A small contrastive image-text model, trained from scratch.
Model: 64-pixel images, encoder arch vit, encoder norm layernorm, encoder activation gelu, encoder moe top_k, encoder num experts 32, encoder patch size [8, 8], encoder width 192, text encoder width 320, text encoder layers 6, text encoder norm rmsnorm, text encoder activation swiglu.
Training: adamw at rate 0.0018, 12100 steps, batches of 512.
Rows from expert 13 of block 9 of the image encoder, named by matrix and row number. Rows with one number belong to one neuron. Each number is 128 + 32 x the weight over its row's rms, rounded and kept within 0 to 255. All counts start at 0. Numbers have three digits each. After the name is the row's rms in percent of the matrix's.
# up: expert up (encoder.blocks.9.mlp.up, 32x192x192), inputs 128-191
# down: expert down (encoder.blocks.9.mlp.down, 32x192x192, transposed), outputs 128-191
up.25 088:146099124091104145140113114149069174133150125102089125136120112091114135171145114099114175106131106098138121149128137095151123084229164097111166164110136181108112150096089100110152098142098142
down.25 093:158077152143132047134135123109106169100128142153096125143102159102154096076102134100134185137105106132082158136119141126144144091133179087099102167108154104163115087041166093095125142105133082
up.26 107:133174148106174133160109101150141090141144142183124122188126086092118115166142138094166147079135138161116127122136126132104177106144127114113138116149211167109118129089166129156141117099161174
down.26 109:117066134168071120142138214124112179102132095082101162121108129167116146126114089145136135054195135124101151150149129176075071087141150091055138122095103150191144151119117089087160105150161114
up.27 093:162120146171133096104103150146097148146164120158128142103183148143114137177132122103141108114137118192185153134091033182114101130088095187148084119144088155115114116144167120105146104166106127
down.27 089:112163147169169133102159130158118072198143164134146139089185140109101167143109167145133121072108060162169145135174090084112150206140117163179163181136156171123161124191131161154154128156132153
up.28 094:153113154148114094104121146150141170113166122135129099082142149126124149167149167068137131129116089216151136119147051151114116116142080199160078101163077123114141149163128162110151125155095117
down.28 099:125177113116167169119124107203098072191133143149149099134188111102086146151116140135118094130084078149189116112148078108127170202108115188171177162157157128074154099159131129222125157131085193
up.29 099:177053157161103107145121131139101162094139141084072138101140128114089130125122152096146193126129070098101121146125105108149131143141094174117109128122115115115102134125153128069105162153076094
down.29 096:123107168086129124149144048144104115179104159161127089140150155102123141084067117107078099198048096125152119121127134034186188101117137110113108150102167042130153090157138123190069147117119165
up.30 093:132102130193136167113072099113160118126130077142078131118175157152112118103152140193141187172165180114119058136094154161109115114114121083131181126141100116112154139094173144109088119125120151
down.30 105:151147152133134118177109138080128116134180085074129166133133115115120201110117198160129165104180084141072129106129134109097111178163091059111082104102109144175108108130131155058116081139144120
up.31 095:107164079116101115144155132134130135116136156097165121163107105129159104116115102159138119109112129102099145165116143090112134098129200086120148114128110143056137086146108156150108147127185131
down.31 094:139129125129147131111091142096169156063175091134083200120079123129155087104183147120172147100144175125080112109092191169122065107133148163175108098146105174175108171108122164072142133087117094
up.32 093:084097165123188177195118099131111133110127138163127121130124113109159124173135125095149155120116137212122135122137136123096162166157128140129118084136159189121177150116126141114142151142150118
down.32 100:178104081100030158154167181136100121074187089105127107133118114167074097112102117161102103066135102093125152116160126162057086108112134099086138168107126142177145118134119054139157106152118170
up.33 115:157092128144100097145104119118093136119146119117084106115119125113114129110111131112123224127110103085094085129127121120135157175157115170150131151117133122129117136129125135094101179141065099
down.33 109:114101162106125115137115033111130155140117160134122104128110154125128106095058149113106131213053144111117140133112158095210164097116125098130101135148171057097158110130141126171053159113121165
up.34 092:112166117107111127132165107154155102119142121129161103171125101113142077092096110167151099125098145124100105140129154078138142117115202099123134123136122166082126096128104168170134178078137107
down.34 088:121097126116094150134099156118164191060131093134094167119113127155160111134187109116171148097152172127073121112134163155115112096133130144142123107166109163163081179100110136047150128126136095
up.35 110:136074139138110111156103130131077148121137105107084134105128125128093153084123140109123210110116060086097105130133127125158140181143097172152147182093138142138113124122135141099129164178063104
down.35 106:112100143108102110154126057125145124159140185131112101129131187104121126058050145124110124162083138138121147123068114082178158093126116090131097130142176051095127110148151101177066150110091161
up.36 115:157123139182157088053097149142152156156157121129111165100180218158151166132119121123150141120149150167139138160095097151087095052093108176108083123089154120087094156151123152121150116151072118
down.36 105:116144147184200123102126114160135084172195130085108112119215161043172156143122167135120176076106091147126090107160101062084172140177114174144124116150142109119136158147134134162144149103123133
up.37 115:164112102146100104107137152164084147146158097118186119137131103162115113149140161120148061148182150158202195102095086151117127075079071133145083125085140155161105114093152111148167091117164171
down.37 097:128156111164142102137142161114079104130156127063125159136133156111125184127076161154065196101135082123134136142135122111063106123164168100167074133084118111158098128172142125067137121090130112
up.38 114:181098139141103112151091121120082149115158112130094103105125126118109117103121140091124201138104106082102101125128127113140155190140121179151142147137139118135117127123140124093111153141054089
down.38 104:124112152116123120138102045113111152125123166142114096136086144119115104081045133103105121219066148114121153146085125106191165075120124096112098132150162075084158108112154114168051156107117154
up.39 094:109150130123155180161103083119088138133170097230085121185119098123188059124125116111170100123133203190151142106106166113113172124100135155157117113158153178086171103117125108160136156111168121
down.39 095:179093109125087104126153182120127173084171112094100157076126133185073105137141123137120158075147129100104130151155113165079085161109145104152110178125094134200117159087103079064158102191109109
up.40 104:129141146153160065085162164144131178101164124101142087065142178134147164171123143071165136131131111207140161128134086147101093091112077181130063101169104116103133153170114182102114129145093109
down.40 114:137171148147163165095128111178090057166130113134148061139194117089134153160141141110091119096088100162200094108175087071111192155134102182142196148138152115090158121162090146207158131099120170
up.41 102:140163162124153155151117080136148101140156117219101116158103088102173077149154130079175086113127153197115148113127153087142174125138149126156140119159176172109129143099137109167141143097166124
down.41 106:149078095155061111162161205110144192079142110089111145103094125193115120135118102173101138120152158084113165164145135157074083110113144097134120168112095134171114133100092076089145106131139104
up.42 101:134104130115128106181117102106103132095146145113153121108117113119155152086114125096107180143113140106062103125132130130151154175146154133126126127118114116121146120104101112105126207131103092
down.42 102:111161101092136084093124091145103095122142153135168091146063101143125090090084144110090125202099141147158130149091152159168151092126133128171125131152135095105106101084138139158091167095101183
up.43 092:133148130108137138151170083187136185112127119121108107191142109102109048118119126159174133085128131080134120120117180106141138091105187104115128142154193146133115062114130128148106146095164143
down.43 101:129070179126116107125136148082162199067146093109064172115096155163167135120169118120143148102137150134088139109133166158125104110136160109137080087095087130176111137134122134026156126148139045
up.44 105:136152085057100090130110181126116086163129177124158167127141113142098154114138103151048138102120064161144158157156156151113095153164163068133122119038119171169134099141128104162157090185130147
down.44 093:161089111117060093111140158145107138195094090118119178171184156162120140114068186096113190094154104129102163148107130131115156151166130065168100203077148170158111118044129057123189104167111111
up.45 107:176105148184175085084123142128157172114163120099083099073176173146143119148105122091152135167107137147168116143092069142097122061109068145130102112150119129082089166152144147078119126112106100
down.45 092:175161210177178173129141087139120077160140083069146097138193126078118155161072170123120145103104093145140087115176121075121146133186123172144159113118130085118168143155124157159107123109136141
up.46 092:124199108096103138115143104121128122117133126148154086205094111114138073119069124133157118090129134134113118143102159115125145113117150095159165115140140137105117065136121160157137107102182146
down.46 093:072087139113107143142122176123133187080115115118110156102093108149144130169197113142162140101167182131086132105136114177102082129125136109114136071145082164160108145108138154051188122163155056
up.47 101:136096127136105150176123119125012180105157102122099100107119120128134155148156146067097176128118104138143156105116121113133145107216122146149141135136113154116147131096079118087145160173064094
down.47 104:145133123122172111123118099145102127112171133150093087106090137100099052076047135097121151160065121140093145116114111140142137094124227084127105140148146105117125108103169090121090184073097109
up.48 103:097197116134159123149130101161110107155146112174115128192129095109168086144117113136165105090138144143112186119123130110130167149100158105149148114142161160113093063126141130139133096084196158
down.48 105:085069131136119099142141178095150207075146107146076138077088115105172123146174081151143140095150168104092153126126110145101048090120185116106120082126099140183130174133115140064166123145153029
up.49 101:102139113097115135091145132107138116105112112149150083186119106133187095132137121136120095127089161138158085110073137106107160147122150086158177108127074150086122053114094122134156155098156141
down.49 097:146123106112126178127107148137148137070109089134140181101107117134150101172185140104206166103161161107112118100123139196105089165117149181150120117165113189139071180120139129033127122148116092
up.50 099:166188046146105083097105139114162082142112113092143130138148104096073104117130143157132113153137115162090114111159105172111129087122107080139118110073098123165117130154198142143137069102144193
down.50 093:160144104128101078143149174083129135119148111075096168136132142137137152099073189124135211059140090125129172136120157097070114145133094068149059148097135114172078121097119095079162108131136122
up.51 104:164108153203168119086076156148174118140141114131094143133184167147125139126130179156150109203163151146160118133079088173096140110090072124171121126140107112112130158125145147099113065122103120
down.51 105:188162136172150118163102133118153069138182099063126148106158161073116181110092172158111161099143096117082092120167136082081149181159125115133084099115100138142131154180135146078100103112121117
up.52 086:143178106123103137159113118139100104134105116133139166165096093115123077118138133106166165081133087145107125084117139191129112161145124111159155139114134173140066098131121131135102094074138194
down.52 091:113099097162130085126135156083122162110166119118075158137133170091152156067144137126127170101136144098106161166136124087099118093163127017163070116099100098143128138132119100105171151123112059
up.53 110:162108128154109096142099115127100123117156123116082103123123121107124120109115129110123224126111123077078072126127118123138162175154137165145132138121126118129129124117133127098103182139058095
down.53 105:122103156099121111134137046115121157133122159145134085132098146142132098095066146107108120214054142130135139143111165111201157092121121091137100132159165072125144110117143137162054155116123169
up.54 108:173110118185106101086100155176150146185163105145131125105166163157133109148123155140135094149158101142161153117097087167120095076084092092125114135073105168134090150114140128138162129141117181
down.54 092:146144148158160084180103157114107081151168131071083165123176151091143164118079155110067216105126084157110130126128112096078168152184136130156091156118136141129100142168120132089139141126128087
up.55 092:164154130173111116169123146125168083097087086104169115135135126158139068163135152118133122200217095167117099076103108209123127164083057113135103088145097116140125106147154120113087087085123129
down.55 095:158149119144120070154113152085109119132180087072105141137141153113115180109076177148107209094108106135107118137134157111089149138150114084163050136110112105169089151117147117050118106126130093
up.56 101:111124152128160067096189152151137179110162145112146090067143177132143166178113142077179130130139102192149175127122087124089105091111075208098070106166139093108120148171104167091107139131107087
down.56 105:136159151128160175105151091184090069153123107113132054128200120090141176156122144116091147098077100139211106109177102045104212116142094177131188142153136092097151143153088150194156152084140172
up.57 087:178188094097126114120094128147133081165138193144118182128132098112132102109191130086102143131112128152092135137113157108114142141192175084123150139083170167116088141101153092122134095109188166
down.57 087:129093109163088087144129151084121200131102081129108192176096108145115131086120138161095193101159151088077175146121141108103091127157154049155106160085109132187134160081128105108165127118162093
up.58 088:129081115118096142154110099128056172163150132137082133107116112081128160120143123100125192084146114068067163114173124105151123106210141134113122130111105164101118168112113150092130114130136138
down.58 093:115076103121119081165152123120107136088140152174067120145102127113088088065122125149101157128117103111096159121101129124140102062138165066126084157128186105158113116122153097102118151095136098
up.59 092:170099062112079140160182135115104164097133130127141087142092112096190112132163145063142102159146135122113109103119146106102139108176187110116147132128080151100150126135061144122143176109118154
down.59 101:155167090111137121138072118125140097105170083087086180123129112141117092122169165104083218136099134107089121141091167156095155121156151169174078168103120137150067117074145136023119139107072140
up.60 098:091137090125075115100168150172161123137143114107151057164096119087103081138136127148121113120107135052142106145124158109109146104147210065126108120117108135109119086163124170120125153102125128
down.60 090:121153142131164123126102134086101119096083101125100166117145149116119150126219138087149164107151125127088107101121188128155105096151133177143114121145116162152098146079115148026110091111160109
up.61 099:152121129152163172172085079135080108127074157185173156180144111112105118165112108088166146097166142158137151105069099151121141154106113138109137139131194129127107122108161128143095142119181171
down.61 103:144114122186121105126144185094118143125174096060110160122115125159154166128092109173106144055174117117152176166130106156073107105148116068085101095074074100157111141156119097072184104135146114
up.62 103:121122161155160084112135139149109163092160134139142114097134164142098158171132139071166125131151093211145180127144076167105102107091038175152074098169103122083160135167146166105116131152113099
down.62 109:130179166131147165122138096171094083155154141140157082116169113106121175142124127141097111101078101166200117112168074069109182162098119167129204146134149097107166126169113139227177156098121154
up.63 101:191057134144143097141161126152145164166126130171154091101183173159126114137078098113095145125125154136178133117078060143118127161077085144099093165141169132159126103115117075134117142129178113
down.63 081:169137169131137097169141147086144127148144073082085155137150139118122159110065198135095205108072061130137155136101151090107143149150156082192069181082119102164104145067117101106148146136129127
up.64 103:194080125191152115107089150137127114158116162100110190169153172117112169152089136150117150197100135103141160128104082123121156113131061090148115097102159075133124119117140106121114142146110095
down.64 094:152139123146137076127100132085123093136159101052090174143142150139142166113086165121090211091138097113101106149127162115097134146158098086179067123066127100158066147076104096043139137113135100
up.65 078:154055125106096102144164138118140156119128125058118078062154151117150096130082094133091198125106101073092083155121120103142108156156164135083145152101148140144113149142087127077110174124100111
down.65 086:132149119074109099150142121133113131148079109129131088165078100107143102113118144031096123170059117116103119132111182102165169103101154148161110154100119118128127077091149150146121132130144178
up.66 115:105129127106061138133171136147108137127136138119173083143127115117094126132090083168094099103163114070138172166131157115109110110145191071098134154125133095133126071169116139114088081155218139
down.66 111:124109152138123126140100123058158172110143084134101183143107132109139142102192182113146162115094168113077121097083180147154130096135122134134067064129119156153129149125132111091136096128151049
up.67 094:094134087122168106090149183143135109144135131104141150133166198132123183082161080162050156134115142105121157157141126107087101109181148069131077091066119091140118151112140119191078175105121136
down.67 098:163157109174136072116116169077111100151154109093105185150146157145142162096119194138108198094139104140088138139122147104084117155121083095190081156097120153132078150077095099071138111136128129
up.68 106:139106194139147135143101149131143146105168146151147106120142140112117125156160158083148085146114119244150142098129070163109127145128101192168095082163072157105128166151127142103158126162101109
down.68 113:137161106127158171108116105184130061154163166130163074121159110124070128161089096155149061139113089146168125103178062134107146202090124155127176157129143141090139126188142122226132126129107200
up.69 122:184061145141116106149120119125086162111155119121082101109123132120124130099104131088126196123119095085081112139137117119141149170136115186127131146114149131132126138122129140091106171146074092
down.69 117:114102152108114117118106038123123125156136165126108082123120159102134098088065132115072119228059148125134134141120147096185173087127121110121107141138156066090126125111140127184051164108112171
up.70 102:163209122125153131120109097158145055102122141195167141192095114115133078138136125096161100077129138232117160124112137129117181158098122147145137123124167137120119094134149142173168111099141164
down.70 093:111090120125060102167159194139151192112142090106129139131111125150134162138159088148108134088174169088115162158151103143087082099131158078132134122103075141183155134106102109131201124134163080
up.71 095:118122088122100134140183128172114159122146129148154114150122090106101099123166116191154113100167120043135121131111173086116127104128197081115140134137127109153123080113114137120105124118178153
down.71 107:138110165147136146121107102064146153102146108071055187119133153116137126118161155104151186105142116121063156099136162148152094140153123093128060099109124131179096127134160132003116094174137053
up.72 089:111103183150183138157102110134096140098113118174155129122111119127116142187123128091141102113163142255142163092131106195102146163110098222126104110169137175129202142143128133118153128159103107
down.72 096:141179126125111173121144169170104107110241139133137075124143125146117123129093095125150116080110108160198126119176053113076148158084128096109123121159107155111179116174119064192187145132100164
up.73 102:091088151146166184156122151149140162114152159105148161100156151117201170132180152162100163149122106134126135103162132097056134118193119091121111097150097155106106132151110147104146100121158108
down.73 099:170113071147110081120090142164126049132119101085127164169176129096062169131105137139090166102183095148104127107133126134096107131192159120147107122090156140138090138126128065114100082126139142
up.74 093:142140097139102153124079167104118092105118168139142196148175157156131173087168069128109131163139193115091172131159119098068075124123134082122099088089158119101120151164138100131070154154149136
down.74 104:160184108176119071106149169066152105132131093107116190132126183156141140085130189120099187093150118150118153115109137112111112175090065102158068155103110143144100136094085120093164109117134123
up.75 103:119110172143189163188105111119132102104129136174159126143115111119154126178119131120139084148138152255129158100127103170091154176108114207150105092148125169110157160133134125124172114135143123
down.75 106:165168074117102122120132173149122092116213150115151080094132127149081104133102083155135082075159120115151152111167066151062083172084126084099127151140133151121156116169123091181176121131114166
up.76 098:108145091080079106109149136092119132130092141072163060163091112099091101119136121153108117104096138065135095145108162120127143100153180063153144137120100127106151074139105167110126149102129145
down.76 098:129161145117198141114126108124155133099106107145126189104124111133146086126207164080190162127157152151094099078077173178142108147152158191167119131158142156150082129105121156070121108139112138
up.77 093:171146091114157073068110152128135123143150162133180113124160186134143093103167112130083137136130178106133149153158122140082173133107146072151044104076118130150113116113164090132114170103091117
down.77 087:149168134158108060110145159062142129128142086102111167166125155176143122113119193109130203105145104121091128139099171105129117148112092112184080172101137128165092166068114100075149118157135168
up.78 091:168088150058108119165111147096127132124115202111123148123115121108172084078112109161094125108079154074084103141120154086132150165108204085132140123067132147147103159135113076082107176078146107
down.78 096:147152113101087120099134109144085118128089082132168115204076079163140095088053155102055112183144126137110106148099200139143156099168128136159104168063122124116096084091112117132127132151135166
up.79 094:185192044061074122110095135110124112092117184110197153094142121116091180074165113113116128089142120130095125103143103120127117130178118078068160134093149129158092131112157071178125110122155170
down.79 097:167152108139121084160134176096129116132154117084078169144148146137138138092092189120123214079134089128110149125111143112080131145125106067167067171104128116181079121082117091071156107132122121
up.80 095:128211122094118120103144117123139095115141117167158077217093102112136083108082122128154097087114151161124119128105140109124151120099146107161165124143143132099108067136122162166142103102171147
down.80 094:072084142103098139138130184110142199071119119134105129104112111147152144171203094130156130109168167127132131103142103178101089114111131118111135092160073164144102162120127154067191126157157068
up.81 097:108129104149128207140066106126111080165093169182155145149111105115126151190110106126115155169143161189099142143109149188098106149157148170126143145096217111128125146127172144126099116186149160
down.81 100:163158088152097118170123184076123109151148114097146142138141114171077151107115119164153141049216114144138161129123112156070106155096120044072141108136125160115152107114124084118172096152116148
up.82 102:130157123074104093095201142088179113115145141093162075127124122112147100101143156106148105149077143135137065101102147097155140119119129102162135103159082101112116126139086159128145186090136131
down.82 112:125150109083135197124112128166133131119086090134172119133113061177114119181199146088134103171167142151161110096146137166129149157117117211140180128150121181103120128124107173130130102135130144
up.83 095:179151136134154114127113145122110047136072145147187155192098122139133099119108112129130115078147105226116171112095105203105121189065111204124138115111153154135096093136160099146172081157154154
down.83 094:109106112166111095113134187152147153126181090124121140130126146124103162126155102149136139062182150128177123157149105138092136122134170059168088067133058178127163141124107107132210156115105084
up.84 114:150180155128140135130098121134160055143125146185161158199084099120137104131142124109146084087124148244088174116143136146116142163091125164120143121118187136110120142148146126158155083133137164
down.84 109:096096086139070111147148203144134174105142128113140119114108112168119156156135053166118116085183155120153158145130079152084091097108148078095161103109071163150170141118095109140205116130160115
up.85 102:153108099104121131052096173130118127185123188121131170131101112129120185095204071150072103126114115107115167115148130102106126107185120083125122140034152144173120129136137062115149077175203123
down.85 101:165104125157120091157134149106129129135120081093103155171129135149122136112106191142103221092150103118083123146087172106090127154155120108161083186079146146192085117069127085049151103126133105
up.86 124:167062155157115102143108128130092155093154132099075138080124139122125141125132152086140193132119065118096125135126100128134143148146092194148116128119122123117117145136140137076117159161064084
down.86 113:132110160103122130127125044163109100179146168144108079122134148096105098085041133139112110213036123121147129127117123070180171115126150098123112148131179052118115104136141099206047185083089159
up.87 107:182091146174143087100156163146117134122160150101097110086163157136100129138099148087166137154092113117176138108094047140093120090146074163118090128129116109081062144171167128087104131118109110
down.87 103:141149202176194172128136061140117087161142124065124131137176126085100181135087151153115161105123081149136112120146111082152171132189120161137146122109145062120164144162150175154102145125127152
up.88 101:114176108093109128116181124107124114098125118137159073196104106117168098122094130120143110109097133117121114111084149094116140118140133075159156123145109134118113063106106148146141119086188154
down.88 100:101113127118123168138109159115136175055100119125128152117091108124150129172218125112189141102175177130101140090149145191105105118132148146131124074159087167139104150125130166034170133146146063
up.89 100:150165094124118126120061119129099069144096149152175166118130109142138143141151097101127129096162126175108151119135129176081112153124104184081131151103138147163106159132151114152149078126164151
down.89 102:132088126183139094129129167096105140134155074089050157146128164110127158100092134151107184089160121120153157168125125113065144111172119067146076114097079105162117126129114065082163141112122104
up.90 108:186115145146117117130067107127117129139141114119096136155139151133104124068109124110114207114119110080069107145118132147153146167115131148149139159130166120119155129142133112123095153148055135
down.90 105:110099152117099125154123064105130132146101161150168102156086128133107154080077167134105112167113138141142150131098141124168177089153083068128069137137160075123106102141140118154082102098153157
up.91 107:120163161130164119139102122154150044142137133206159135169100114108165137132170127092159103109129150201076161102168131110094161135120119147116142119146203167112119179135164142146155108108150160
down.91 106:114074102140080123179146205109140175117142126101139109156103101161114148125133074164106093084171137111115136147138105165077080086144126095072154130112109162141141151130105086139166101109175113
up.92 103:094155136140132137149146115140101154151116144125131111186129103117114111133115103138152114128117131082100166132119133113128123105110147053117148137136159131136113086127132140151107091112218151
down.92 111:093082141153130119107128160086143181071136109121087163108082135119162125118173119118155142079165171133094158096129142170096088095125168115094079066121091153174142142162121146063184106130166039
up.93 092:160158081135085075033156156092123117143124084066111098112161143138114152145086128101137146116130147148168118154087097123123103034134140147144139152085098122092073125133138161099154164128075139
down.93 093:129122139144182135112133148180107104154132118103082164083215153089161155126168203066103173121120075153153144113152118062080194159181120194122127174132169128124140160145105167114146124123101146
up.94 090:105125184169171143145084133120117143111147128177139136156141157123101149176130127116153115162135180238147166114107066155092127157082092201142091084156096144103141152143174147096147110174120125
down.94 109:150167130122125153116130147173135089149224146128166099093150132116066155150094074165142076079137098159165118106182055122108114198109124123082151110136119177127183134196121141201154116146112145
up.95 098:172147132182098081101092178179111120159134113116098105159157167114121082130111138136152138119136092140153112145070079128108145119122113123148100140112099169130122076173181105149145126136091165
down.95 089:164117143136106115155142144113119115153129098080114173143146144125095136099097188100125186095093079129105147137144162104135145176164133050175061160112126140161076124102136108053110111154137123
up.96 087:146077102096085115132155129128124147148095139068125111132138134116122099127105090156089189103102137025092092142110136114117154152149197110109140165073135118136102135108098107100103183112098119
down.96 089:123132126085150132138152086107108146116082123146116115150081138121166116113103147067106150188080144153116150168092216120178131078145121106137095151098179096133132109066162162103089116126140134
up.97 100:139130100178204099106116144125187109131122106123104129110149175153122144101112160201145167187145133143146070140090114163132122151078085115143097091130100071118146150143146124107104118104079141
down.97 097:162140119141124096143148175086113110116144080069084150135154147130158158123091194107097208090127077120110136120112161081069136140151108082173057157089117115162078113088100105048156130143132116
up.98 096:162138117139165110143117158155103129145135086081107120146177156132117135146100131145135158098140041138151130130091056152121153133128116126144091123137080150126116102176168118154149105127141149
down.98 091:164131148114085088110123151116092111153111121088144169167171168166081118094105200095117171120091090097133126124091138123127165175138111062168095186106153146134067135092125051124148102148115138
up.99 117:144062144152117083141121133130080143098142122096078128086136126126105149119131143107135203129115061114094102130118088121132138147142088181143126149115122121106117142131139143086117167158065089
down.99 108:119103177113156148125123036143134119186125155149110065129111145103137114086043126125111102216030123126139143127103139058190196108111146113117100132136165052092132102146130135199066190096103172
up.100 091:160086163135113100150133135141088177074141131098096116076139120115128139158140159078148158146111070176126146132140083136140123142162102195133092141132108129107134154154125157077131164132085089
down.100 091:115145151096157146116141097165098077174114139174136061147118129117137112109079124079086103173023098123171135123125124068163204138102160124148142150141145076084127081139120122200096176092129146
up.101 099:160105161137150131134120136125137153176201147181122128084140104081172147105135131074110148119104094161096194111147129060112170118149134144164108096138098189116085176111126136110136101089184108
down.101 097:083086116092114119192157135095107187114109131129097128186115075094066157086113115155077177115133093132099156104106127111120094100181162124089146141116151099180116118080112099157143146118174109
up.102 104:138179129145175133156114113156113054134097152159157144206106092106152127136131126121161128079151123192100164104104107149111162179087123154128149107126175138121082106116169140151155102102166169
down.102 101:105079125152097087128149189131160179088164109109096119095086126129142133126138070166135119079177185098119141139157136138093067096141191051113104095111073150168171146159118096104187146132135061
up.103 094:114098120114131162153133142128105180148122092074145115157160096119066150117172112170100146107113152040118156125126149106149122109121143011131151130125119139145128091168123138112077097128173152
down.103 094:122134126160130109116140110040141132128124109118084168099083161115142109117175155107144162099155118144109153061094180153143071124134103093137088110108142147148092116136122126073152111146151065
up.104 089:178125130165113170091079084113158116139164098093104109135116145101073063127108091145085166103126168062112064143126183143164170118162200111131105132104130121147158119111203100114075177094093122
down.104 102:168087120135080109190114109066118168136090132105106157189104115142104149116120163153086136143131115126073173156138175129156133113163080077144096139093151122139149089095129138082104074165162176
up.105 101:140195123148128150123101094150136050122120148159170171186113097119113112142134117107142156097122150175110149105099135145109150172093107115129156135098196143149080115104168134155131087107173216
down.105 094:096075113154082089143139188107124176119130113113115171158107111128130169103138108110118150060207152105123150153120125130092090081141147037133120089093080131159171127142114110114192132125157075
up.106 091:189093120142087129090141156112101139149116143080096079152210134118145125128096140148126155146123083081175104111058113146143117095146092097147144104108112156112081077130117115086133110177117168
down.106 089:153145122151114107119124116138114080204120081104096188135201162105112152120115204119072172114139087138117131135124134098109136170188133118151082174075165108140115142081142102079154108145100093
up.107 088:106155096120099132121144141113102138134125113155110147180102092139196070059109115150123095085091160144093148126115148059121164174099195130153143107103085207087118066138080107165157143128148148
down.107 094:126108139118092143123130156125155182069159080144075193091115134128177081105146150103159172111141173112076113137151180128098086126113175142145087135142100182188088166099125136078149141139091065
up.108 101:103127089151115108122138202122122096125094157131158184099141179156180183092163085184099107120140149077123216138126103126061058134115105056109081109066135103102096157127083129114174159161179150
down.108 089:177217086182142082090125145102147060116128077104152198141134161131147098091164176148133176098183154153131158127141167107095102150127119115161098162096150138129116141105080113132129110078107163
up.109 089:132170075102070104081131146090118106133113142065128087154147152090088091104133097156090180090096151094121115182108125140112120100145170093176128147043126135107125076128157144107122163128084151
down.109 085:129155147126212119119145123123117118146099084162141196120162160116145136115194207071161140111178131148126075125118200095149119147155122191157122140115155146136132141091098131120148101126115147
up.110 100:141154076160079089089131133157139083187116101140186086121146128147122111146132118138086099192158110171140122129106103166122123133100097133140111127070133139159127120093193124171111075122174184
down.110 092:131105116135098066160134171099096120153143091071107156143156145104131181115093175144054200081136079153121152146128148099077130125176110084169061147094115135151100139129118129064148098129141101
up.111 120:150099139138105113157107115125087137122141110122088126118118128118085131078126144104139219103120099080085086131139137123148154161145122168143140154125146133128133128137121136113113170157053109
down.111 117:124092129118113116159102050127137128133137176137124112117108164119115108070068165139107120192080150135123146124106134109162153091125112092135073121168164067113133114150149114161061151088099160
up.112 108:134176147146167150149120092154141101146129140182145126189132095111087117136157125103157133100146137134114141115126138124111149130136095092101149122143233133109110112093164128162123127106178172
down.112 103:112084136183098116124143210095134181114143088092106170121094130164134154123142091118131120032182152110117153130142121183077071084120133080073131082082092141173146144138120125081198108146146087
up.113 104:092194139128160133151121104149105090162133125161122128183136082121150101149118121119161119102139155152117182106120146128124157144101132104135154121150199159120107092107152124149137098098201159
down.113 104:093068124153110111130146192103158198077126103130071149094088122127167137130165074157148125087167175105102154127139108141088059088119182097081126084113100145173149154141103128085173132143160044
up.114 104:128150131109140142109079121089162099144111111154147112189130098135165111088134121157116076147090201184129111112121130120140178160079133093181175089129075148083132097108092113136150167082145103
down.114 110:159145103115116162101122171147161123085136067153158148097104094183148085177160141116174136109176130145146114120106151173090088167116132201134155156156112193159075154092099122091153094148112112
up.115 103:138152142148140086105143165141116157109156137130158114104140168134112167189121159069175113139158083216147162145123085178100069098126070175139092108163093119107171152162156170110134112151098131
down.115 108:131190141164145167114125125180098075176150137153160094137179124097124167151148135150110134082094101165198105104184065076114188166099115157146198143138130137095183136177125138209177148103121156
up.116 087:114157090120078116066173125141168098153158076114149055169134128090073082158090130134135106133148189098165081145106163119119123075134191116132121126136099088112126101125146174133109121123113102
down.116 085:171133203132158162144080125086132160115115120093134172109178160136139203147200146086109145127156097171083125107158140113152169145121099171112150080148132167171143151147144147053128071122155096
up.117 114:172117144183149119095080159133173127176142113127092145119176196138174168126115150180122141177133110127131132149117095176102104082127084121121127109085129142075102168149142154100134116152089141
down.117 106:144132127168163104157097134124142066169157089072109141130212146059127163131103197150093189104139090136093098100135134078086159146199125113146080127108142134152123144154132139103107109121114117
up.118 094:114145142137161144190083124133109144152165125109088175138139111090123136101150128129127189062118083121082145156185166096131115109171156105127115124117168161143148172158140142124122106123161102
down.118 107:123049086129076082169154160116119190122119110154080128169126141124104089068110130152126158109144136080115132127112151114121097086145171060134101178103139119178116101052097070125143127092133089
up.119 110:187114129168135083079109160147179151181145124114096137098210179155154109119095133130136124131116111153131131131067098152121104098064110139127120123105142144097072155125144140118137127151086117
down.119 095:141148169160151117167129129154135086162164124078089142120206158087162165103076178138077201101118074123138132123170115071076160133180101142134124142102147108145112139126111126132151149103129129
up.120 100:121179118109114143114149107110119103112141115178152085199120101115138100125086112133147111092117143139137137121092142117116141123117135092157156115137150123121118070125120151140127110098194150
down.120 110:071100133110108155138133166102131192081103129129129146096086094138145138174217108126165137092178161129114152090135125180117088107113143126116142061143059147144134129123129160056190133161176045
up.121 099:140125142091088073132153122122144124137147136113103079140088125088161072119103126118123126114084120068084061139138157109159151130127201130122115131122145090110133127145092158115137198092076088
down.121 109:125101131054127139144138126149124169088092120110131072134115111169160088127119121095092124198103149123123121134111176112168157086138161167133117165141099095122104089088116146104086126127143160